Weights of a small masked image model.
Model: 48-pixel images, encoder arch vit, encoder norm layernorm, encoder activation star_relu, encoder width 192, decoder width 128.
Training: muon at rate 0.0017, 10800 steps.
Rows from block 5 of the encoder, named by matrix and row number. Rows with one number belong to one attention dimension. Each number is 500 + 25 x the weight over its row's rms, rounded and kept within 0 to 999. All counts start at 0. Numbers have three digits each. After the name is the row's rms in percent of the matrix's.
# q: attention query (encoder.blocks.5.attn.q.weight, 192x192), inputs 0-191
# k: attention key (encoder.blocks.5.attn.k.weight, 192x192), inputs 0-191
q.60 092:516490480503488491476507522502512532505507512539492474508498490452562480492532481451500480518487490497525504514498496502484511493535534448491521515524509495486516552518532495464489502480496469475542496543493524492471510456547505467513494477488506452487490511478499542533536546480496526494513481462458476463515486486519518488495511516464479496524466449514486549515507522527503498550537486470529488502468497526495490475533458510564454494525497455488515488468548541454525474502534460495478473499484488485510501503522505507517478468465492477485540543477518475511512514548505501532
k.60 088:499485529474498485502512511542490490472494532481532506508515483478516474535504481512490518439465511467480544552489523509488495482541499487542479515503528513516498538502499477485518498497456465461500513479456497508512516493478498471516507508497555543535527515488494476489467466490509486448481522469491489488501490516465485511503459513520474498481506500490446493530524458524490472529507483516492487537527444479510529474491498464483492546511495496513528543514525531524522507478559535480499582468492503547459523501499468490544497522507500525493516489540496500497498505471496460433
q.61 101:485505510479509533524539480498493499499478492470525494493534513527516484484462448521489524484542502495515495492457493467514502538495507477475522490523486490477476526498526485556493463518515573464513527502512477470501504517530470510534506519498495492525503460491501515528487486509519513544444495540496532443531464475478519501492460483442485524506482545525483495484464497503505512499508495488518570490535497503480448503492487490513502508483499499501539522588531519463475531544528498517484485519488494474484511486538479503445493480497483460482459503498526513516463499497535479463
k.61 103:472514516481494546532530457518472499524539525508487507513472532506515483525480500525576543517468541514498505483559508485494499512488492512526511551488512480478513511516477515528539486540514534521495486491479493535518523554528508501465474514457486497484486492499535477454528450469520472472536494511483530504515520506490456527478452511493516459476483487487525505475523480508527484481497475502493465479499469479473463494518500465495506515464494466510451488463489493498445453499537525505520460517521501493498528484478549511475534517486521535533445478494519505490516464486502491486
q.62 096:534467481556475517479497491544468461455508500454452490510467541533498513504467479485533483559480537531516488504510477502537551511520451494476485479497504505507485511529487518520547509492470523510519547491485504524491494517500507464512467471517488505477467493528515485544501488480483466535490514530512517487511510526500515470522486528489556485513483488499532509507489544477522495536520494492519492492503477493480497547525464443483534470462457490493478453459533508497471478488486530513456530523499490522518507499461512468489462554486479527530498481524484473507503483517458532495
k.62 095:493490472483522485493477516525507543466490504449486505493466501530475497490552504515461495544471504529489533492462516484553532534513502490464493487503486512543483517511516482523511472501479472489523511558460499500477525458474559500475479435502508503462485485520501488492524501491499530521445520531515509457495442491483521494512515497518545493492520504528521520509475530465491502532471470494524537507533512496489487472505475467511531512474509508516505491472460485447524512493471493550539564473483527497500481494542487454490492493501533480441516505532467525486495486522478499497
q.63 088:494510484507455534518479507485411497521474508531504461516477485506442477475500486526495476486479507531495537528493524507513524524501499477474520501522517535501502509505477526514526492525491510517519505506461534522489531471517488498478506513462501506513480512481497512498455511440483509519478505534538482486523524516476495443522528489522474489486513470517510510475467517520500487550471501483485517504505435493545544464539541489496482512463482484534490467514552508524497551473511502466457431514497512479505462554497504488518511508518543522510520546503460458481508515491508488504
k.63 090:493470514504498528443492488557498490482501486553502515476497490551462552494534461464528541516514500504514476479474492491505496462506499508488497461532537507523509479514513513505521501525503533512481526562449493483493537523455498482472484479495524506491461528474472528559554491502495496445490506489485515486491502515497529468467482553523539482505518500478476517454453510446478478516504507475482500523488475541493557523532478514473484493479532513517504523484510522512487504487542481467540519522472538466491481514508462500512487520477475494487503463499492502477511499480521546469
q.64 112:456472499487562475473502477559495475515469522486500538540471505558468472533484482461522501505478537538498497516516512529483513482496548504478512501503540496487493508519545520491468474530478517508464513497488522448503478496529542490547500454497459485499512493463502476513522493487465502505506515464528505491485534510445511504531502469532523505467504493455529494479490498474546513542463443495494531498490489467474504507557486476525475530506510513523518460549496499505495536493527515503524514539491491497448503478502506509468456513485479481472484488549516484513503494463511513491
k.64 112:482499483495532491473473510529499537516476472547508522500490510475508510535495485492504533493531524480498518505536486490485527541505500511517510508477520468531491532517545503536495484465457510484469510454520562484523459513457499473452458508527486521510517465541490467505532496471474455523555533505517525491501531488468524484475521498556517554463441487494511471482527481465457503485508499487462471508481514492461488541511500487505467529511511488533475463490488501451484537525515465488475479505476472478539480520547517498516515510532505517487531504503508500494481495527480504446
q.65 110:540521465512509496473543501450494500443438506483539502480514530496502473496468477484529492511499527475507543536523488500525539462495498509512499527498487504499450493468530478517483462533549503501516457485523483505478479469523500505499524514477467462520486472457526485528515494521495494523486535462463470511513546524480518485574564481511491525475530504513499539485546495470538506506534481510548495471517467500477541517516512494497506482479484529492502483524511500522522464492491495487532504472476475476451487497535474514468499522489498447461512510519518478471475498522530512506
k.65 108:517518514466496492474513522463474522495450541519524481480478543509517503488487452547539525490566510465512533500523448475514517522469532530477545504473488496496474494495539501471516458526479510498501485496497498502483524480481504496493512525476496478504520518540530498493514489487475474529502505468479494494494495445503496473470583478467509485494511513547490547497539509489518477524514475489509497506498516457488535533479521488522506460498467526510483500470531466493473513489479525475494459541516456500545441536498502493504523506515484474482548457527495539480490545491529485489
q.66 127:496489527499502468532521497486483471493528496475482498478464532538497524495494554503511493495479501471479518503500470458498549487480490492466495470467472490505520494476515473545528515505472503568501515475492532453510505478500498497472465480513502526475540483483466475487529491457442506494496508558558502498499530513450459498484505463523495517480526518508532513509492508514478475501497469534462523548465548551463523523506498495482488533540536506545527457517507517483500509478503532494465517527454504470517509470479498470477481507505544524535508500513521536465465501511510531519
k.66 121:522523520541534504456485531541479511499471431480537491513517482528500523517548506499472502456495525488503493471519525469520522520476493480484527508526496497476494527481498512535510536438487520472486517513478491515522490487549447506514534497472477486494522503426454472505489518498468483517498508524526517503503501497470497490496508467516529502495516441432521506480499474510583497495500475485503456546531530521463510489547482536485449505520513512490554461502531474476513514493499487500508495506495481484489514470508462504474483518510537488532492505526492465503495518482513538501
q.67 116:465501541524511487453518500553473546501497513476498532500485501470583503484487450489489448503494486472516479529497527496529492507477476509484495529504522531483501547490455485532554520524535515510479495477497494528533483524494488495483474486475502500442518522500470519492537492473496504467528456502518508473510467496482496546487434499478504488540488512454449518500478544507498513516512484461513491513544477463537485500512492525491496468446511500505511476505533524494462528488491546488479504487520511504498511526513519499558467506567535511511499490479498477487506492477485475517
k.67 115:526492553519508505475502515530460553489496521514511480461499506480505546491458470491502452499484540476512499491477522483515410493465453451504499540480528528478475526472487478522513498506477488502468478478493485518503517515522514504482487495520522524455486510438485535500493491503499494503498480546485489497519521520477487535536502500486449498530478512487476486454493516509481503472489521492495481546530516526515452518563530539477507491525474452505469535499520453543503491523508524496510527491540474483493501474497511516517552467522545518490538541478520502491517490481502481500
q.68 114:497506508491523496522485494499530441471479505495534495470491493524512527496513455531520561490546479508443461481500484510487531521504505531520505528508488457502485475489524527479491504470495490502531466495502500517521514492479509481482565521528502505503471526529521428510477484523478494533496494458468486548465507485495516492504486520527482512490499465509518506508533513480511462479500492522531505522447514480486471556478498460481536494502432534496489525496453527545463527516500531471487463501486511546523481515507549487509474515457487485480474492511541507498548552486494490488
k.68 118:487511463493486504546460510509441468414539473498489469508532513527490490539487490524539543530469511515534475493507465536477495510518491523510509484526452507488527478484502502472508513471490524481501508496547500495500501452479485507512546512532533471502499479499566471528441488529506501469469522480509489502494484531516533481483482502498526489475517470493542503528532548508496540515516496551473508514499511511495505485480473478504543465523494537461462479458520504513477506496514494474474472499486512541460487548516518511473446512454523497483493518499523529489512494489476494499
q.69 100:500511545503559538503531510519452480494485487453489512520518473540511488543448479516471462517461520496518482497490506523522503513468464468464465474509486534451477555513491495507510518534511482541516521452507514441477487532518523489504490499522528474476513496459502453497518475468460531521497491524518513503504522537451503536502533505488512445495464529503523537517450523531513484509465487488496511520503494489455498487490489509528491516487521517522482485469499500491468542495458521509493485552496504489524518502441512505501489541533508503491488510519540522535518478482490467473
k.69 104:496450530499541472470491543559456516483471473506519506535510533499483514481496506486478505486484517483524464484492516487474513494496503509502514462491499460502498501466497535540540528487517512486435478478498518498505474480522491520508586495505524503495509473498483519501471497473519498498489510569499505464523511490512501540531495479552519498516503496446470496448472515474517513532523507509464452492484494536488494539519491550438495514491482468539504477479495494496485463467538435485530498551510491468512484528483533508547487523521537503525516502511506479477500503511493501488
q.70 121:486540518508505494494475504536484455496509492482495479527447537505495529508495518486507494520444478515479476498505473543484520506516488514511502517489513512491447536499519460493490552471451523521515510491495509515525483476535514482469472537469487496523518488512496497492500489457488468517517478499537520459491481535498490526507477509489493553482536468488510483516473527511520444495470498511495480538508523503483466506486489500553468458475476466554527452500527509493543530493527520485483515507476509506442533468528459536544444544525520550519483488502521508517521455516481529495
k.70 112:502481496515491488466486506508501522531519498548498530527507518471479545531512501460517498490468537516461537512511468472493528514506459466526469494483492467528491482512485552532476487456450526491555558487558482489495497480506506483547492496478492546488519503481491531472482484500486497491526491547498518450506500538440478497522492471455506487477497472500513493477505479485482515529482500509493482515514467487503498480500534500489494513507516503496528434521512496513516486522573484493518519499528492497448573474555483489475532493508513486524523493462483470455529507492504528498
q.71 104:500488510506497565505500507502456546508489518455494492487503506516513542467502514494498483484497485484473450493477531476530527469487492500490519495488527533482506538494500471513491514498573456474481468498464512528498478562463481520517498496496504488485507479516489491436529491469511486521511480532490494517476503459539495530502490526472496458567482558504475530511482518490509467510522474487510470538517485549510458552494525510492572479475500493524463512508536472476492509479473503510479475518492488518550525476466504493511513517523540532513519472469468511506483488540480502484
k.71 099:512453515561506512473532515541466558544468517508509474507530557464511542510472517492485476539480497493489461528530493486450454479439488469528517475507529520501512468493487490516524512504494508497502461528465480486468500504523483515532490468509520469495476501502494511474495482488531525483469494473508499494511505521542510501520484496485508468547454480479485502473494501544514509544492453465521498491507503545511478492539489514452469503531505546489488505512527493522470488464485541494510500516583504509492491464478492505532535496527486501521476508479479506516510491465470455528
q.72 114:527495559533488527476488494560480499503496449482459521525458533479514481503517490504550528551473544489474515544492496479515480499482452463478456520443525494518471503499498481537542490547506527479526501481507488497492510480499525443503502526456513478493541527513489498513510521457457476513535459498491515460503473523477547525515507483492492487513481530447502523483500487512516490459491526487487494523524499490463494512518513520531502451498443508496487484521505521477501504524535515479512482508555502546491510478488492521520502521467476483487519502502534497448506491463510494533
k.72 124:538499484525497499500503461527474524503522504513526468481504496528478489539470486469492470491495486464535508524518506516529484495532528477463487531451505500547441479493527467520491494492492522493478477486494505506497525451518471471510481548470494469458563515488486523509477477496508512500513468522520501461531511512462549515537513468433476465481515504455500516511512515514478556452538534535511501515520471502492519504504520517478465462508476495495512503482524477544483478499539506464457543472524509555485521515509498526525530490513514497510515486526511505444465492485512489538
q.73 124:490501531495522511503455500460466493480458493473513487456479550497513558490488469514537565504468513537497484479503464503513514500468441479467495514479508487464524530466493466530508509483556526567503492460503492492493443496537534504509520527506520517539499499518496490511549499488507507490513477532493504453480498512479531495480511512475501463508503529476485505540495556500476503487505482516471523517512505485498480523508523497482507486460534505489516449483512502494489466479488512472443500490502498520498493490540519505558476507473550542506499484458546539486530467518478488507
k.73 118:510491523531529463496509500542463512513498480513517499514480560457480539491498485481505521480489538499483506519496462525457482490495463473515513529487502488467495539463510520522468502457478464523510529476496474487470491466531501515500546483478512428468467505511523550510516531505487489490465507504484499494520480517476518542511532490487498494521509465486483461495498560519502500500468466435506527509498487512528490552491530527460490502475501540513531492557528481532509466490564479491493500498515486503457496493504461536512537516488535539528524520492497509473521489451478475524
q.74 128:494504476509498535482490496495561487499518492477486471501531503540459515503491540516514504514482485490490523485483531527519536492500543526523504461506496491496535461487486474510513556478520536481522515578520504473514488491463453468511477522512433526548475490467510492510469497532518499515514520505507501476495501506522461470556480514527475475484512463484512532491528460487511480518555519524479487511515500516484467502503511479472538505528445480469506510493507504513498472514481498523484494453482505476476550510476502480414511534474502483487462477518465483530498499537540508486
k.74 123:472548521510471538533489496510534528557507486508483455537532500471494505486518504502515539503512488525486506492508491491502477488523482519513531457568474453525513510509494524497541520516467526480517505549493480566486530502485468496486519498535441490482484494503495460492478542464490522470501490532524488520512475521566502471487528553478500478497486488466479494520498480495510486530532517529496494475489511466469450515447474481513516490469496525499511522476495472461499466499490479508491481526499499522476476477467465530506517520470444461526472499536514504505506544502522516456
q.75 122:490495511506499494432484523501485538469489506503517512504474474449516539481517516487493482525479537495500466523502504514516450508520479522488487539501476494504496474514500506500524494464541530512470482507500467546504521497488478481491475435481479535470484505482474502494502527484495498501504479525492499489510520498474538540489418486516491502484490477501429483478536521510493524509505462525527476511518445512532479496545517559499468513510537490485512496559518445484521498504538537497533520488516470482497507525497518451480502493581522510476508463504497530555510486494502526516
k.75 129:513531507524511494447493471496524540479475516542451499479466458515482472506491480508482448510500531462534516534489541522519452548501530483490528521462506516447482494505502509512504482501472476459502458512505514527479547521492492453533423456531487519485519499484499515492503505491541443542520492483501526521495481549494510474499457541490503548503513498548457520477512498506522535499493491479500478521517493496521462508541495495489453504519467530449465511526502508501518495528519533483488511470503485493516489483538531493486535490517503492506526496485488502550468486490508478497
q.76 114:496502526457492534510480518518468488459521532477506544525503512523491522487511541504447480521507497543525457483532496490514504484482487473456469467494521481505488494498524444517561476468510488525502518514473517495468494512473524501457485491522502510472508487511498471531500496484486495514493516557527489532486493500491506454474486528487528519500454475484513532559494471510491497505526497512477566483478490526494510471496513509486461510522530500554512480498504476440493503496456497517474524519437494465503482509452513478520493504549514546503515515506492536487477494576529459508
k.76 118:487483476575526484471479533562530478487470451492523542551471476493487480497529486504455462493502547500465530489485480487490540517529482500488531474523502498459513533512497532520470515468531491511484527488481465522519500462480450551514492445487469516506522523531471463493516527460504489497480528505522514490492508521481476510522474497528500537485468489503517519461469499502499507536496476477512485473522497475519534491530476500492517519509476511441492503514554511510486491502492491470524506516476503486503525498512507478472462544551527479510473535509527503538457491516473536474